Rows from block 3 of a small sound classifier, named by matrix and row number. Rows with one number belong to one channel. Each number is 128 + 32 x the weight over its row's rms, rounded and kept within 0 to 255. All counts start at 0. Numbers have three digits each.
After each channel's rows are labels from the 100 clips, of 14976, where the channel reaches its highest value: "strongest on" is what is common among them; "loudest" is the band of the loudest frequency at the time of the peak. Only what is clearly more common there than usual is listed. The data: struck, bounced, scraped and rolled objects made by modal synthesis. In brackets: how many of the 100.
# convs0: first width-11 conv (model.blocks.3.convs.0.weight, 128x128x11, each kernel summed), inputs 64-127
# convs1: second width-11 conv (model.blocks.3.convs.1.weight, 128x128x11, transposed, each kernel summed), outputs 64-127

convs0.115:109130163119156136146133126146180054151136137140154200189120145170109158183148128147107193141089133120140136116053107184185123120096137159148153093196125124139202186131161122146126098117081161
convs1.115:096118138102155199143120107144149091136139065167138205175112184064120154169133158124129137127147135121107124132179087102120105133172108153160173136156150136063022185120182110149081135127132074
strongest on: small (76); repeated hits (63)
loudest: 500 to 1000 Hz (51)

convs0.31:121126143087091195120150137090148115120118140189113073101050124141156179110125128069124126141182084184068109129133142133148108172128131140146143113144068112130189076092118123125121125083149136
convs1.31:140162161160096123129108154117141137131137166121135121154154050142172133089107124211111112101128169127145122147101148148107177197117167080126107129153173078141163159131089135152147125255150159
strongest on: small (83); striker: soft (79); ring (56)
loudest: 500 to 1000 Hz (79)

convs0.76:144120145015037134173119178128126117131132143057126064065183109113144118069088178127119123099158085142129126095071127133143137139137136108141131119121126070124123124126084102144108124067124142
convs1.76:123127154070155146172129106153072130124128213136134168143090111151118112145164135154126131122163149172141127128110155070122153143098146104112123144125159064121173158194127097127123105131129119
strongest on: small (94); ring (43); clamped rod (34)
loudest: 500 to 1000 Hz (66)

convs0.30:128118128121138144174132147116153125145138124086150048121102128129164104067118125090167159125165109130000135125095124106141099146130131107118127122127111115153119122089125120118115063103176114
convs1.30:125109136087112162114106144118103122126139152167153134155059115143139200109137092104079127147184148099143105164085148137096084172134137038129144174125148105140209155095088152095186140236148170
strongest on: small (99); membrane (69); string (31)
loudest: 500 to 1000 Hz (48); 1000 to 2000 Hz (29)

convs0.88:143039107165110103117146146123123165039135142072131141038138135153174172109089147113153125109087114123080134140188092062126153132149140130090114099116122097095175124137091128107111120120145133
convs1.88:128076148094129134131144103101177123195098121081138022149089178130094121067093082075117093130185095146068114114108170179177130103096137085143150098101130146125168135103148142157100081110068124
strongest on: hard striker (95); small (94); membrane (80)
loudest: 2000 to 4000 Hz (47)

convs0.5:121091150155152165127110088123166060150141095099079110132142088121057139111174118101103104097121104168166131107158025116114131121127145158104107107234132144100106161180139110120140123133127113
convs1.5:142117051168126124172199099137199134178067123161109094128141108130126112144139122139093168114172079137109160141144171100120101182129132139131119132193171134124140094146127070157134158132179111
strongest on: hard striker (90); repeated hits (61)
loudest: 1000 to 2000 Hz (39)

convs0.22:114107108140101111133148099115058107148156049121177128102152072176115107152130100155102125128119114116099106156156158200099102090084024157150117094053183113117158112091137110126137158146121143
convs1.22:082090084118137168212127125160101138159118123112114166142124134154100116184101103136090142114192152092140176101157147157112125150154175121145157076154155099109132152136159123117134115143063095
strongest on: small (83); action: bouncing (43); steel-like damping (40)
loudest: 500 to 1000 Hz (56)

convs0.75:128101123096146101156129127130117093085152123149141123079160113102108134111081147137007094102102124161069130099151135122128128136122139183086216133077132126082174108105122164108176138155108137
convs1.75:120152129059120103153121118115119122121128113130132152140099162132091102123065159114219159132126107144180120150127108124128115132120165197103150117103141090140074133135188071118047136124105122
strongest on: small (87); bar (44); square plate (36)
loudest: 500 to 1000 Hz (45)

convs0.24:123156100121139095136154225058164175167142143176080107108089128149169089104161125159106144091138113113079085096135160146124134062108138107124095127130136118173128139138108158052109099154132135
convs1.24:079052143142102181188128116201174177149219119133144113134127137120099122111124147085156107127127097080127117173158105113144123164179124119178124122164089155081170139126158119154145130106146126
strongest on: small (77); rolling (46); steel-like damping (40)
loudest: 500 to 1000 Hz (50)

convs0.126:116139119145129132114154108110134158164130111161126097117153119109153100094133071097186160144035148134000129149143132087150094129146141105122126102128131121136146117122130147097145141114158126
convs1.126:120118144115123159089140104124143111105146105107125048119138132133148181105100131124097107164169134117089129150099121116106064162109147097139165121154092175150174104101042217115160130116143151
strongest on: small (100); membrane (97)
loudest: 500 to 1000 Hz (55)

convs0.80:156081138129106149124066148096075175059086152161171138099096084143127141124132139190106120098125131124174116100114101143108154134126131109138105133144096113153135075078046087066111124144160093
convs1.80:136134118144106062148184094124119180174023129106123084128110156110137113136079158099090112080120160146115105109118123153150150138108172131094058145084146149176138116169067087140095119124199123
strongest on: hard striker (93); bouncing (43); shape: membrane (32)
loudest: 1000 to 2000 Hz (46)

convs0.105:139102138115124084174099138140153149134133106055136133048181115121118165094123111145098120123151148079138143119115129125127172143150146113089156146137170090110083133093104106144142067132183103
convs1.105:124111122086156125181128147119138095158094137051109209137073113086141152239066082123115138082136166161097090111188136137157169088122156083117176132115161122144133138146080144143076118148081105
strongest on: small (64); bar (50); square plate (32)
loudest: 500 to 1000 Hz (48)

convs0.102:130076139102141143126115154111134144111096132098132122113115117073096153122095135116032099141131049102100124117148107061115119147126142119144154080148077154110123103084125105123152134130135080
convs1.102:142135117122112129116083105056144118125101121127158123132119077081068120102132110083105111119073157136154112131130220158144149166089198122130112255127142145126120148204095160170099157135131164
strongest on: scraping (77); size: large (61); rubber-like damping (49)
loudest: 1000 to 2000 Hz (34)

convs0.87:142112133139079136142104099131115108157143104137173130101142148070063104137096133078146086137182139081112136168160125133127181134142153078121127120121131086140151116116117072121155129165139137
convs1.87:142139132096245131130113178118127093210153126130029106183116164146113157130100124090185112137161104069102087175121148096176142151124137138118163127134169068101138102059128093125106181135134135
strongest on: small (77); clamped rod (67)
loudest: 500 to 1000 Hz (50)

convs0.7:154098100146143153151121101083031137129116073149077137107168117063110139146157108141147147035121090117124165136113134098082139099129068130161138126080150150113088127098113121063153121107173118
convs1.7:133142164148137099169170076131149204126112136154105129086131122132176089135102121167124134071145081141132129104089089094205143155119132120107109118207133175136125119145119107141087177142212125
strongest on: hard striker (100); small (81); action: repeated hits (57)
loudest: 2000 to 4000 Hz (37)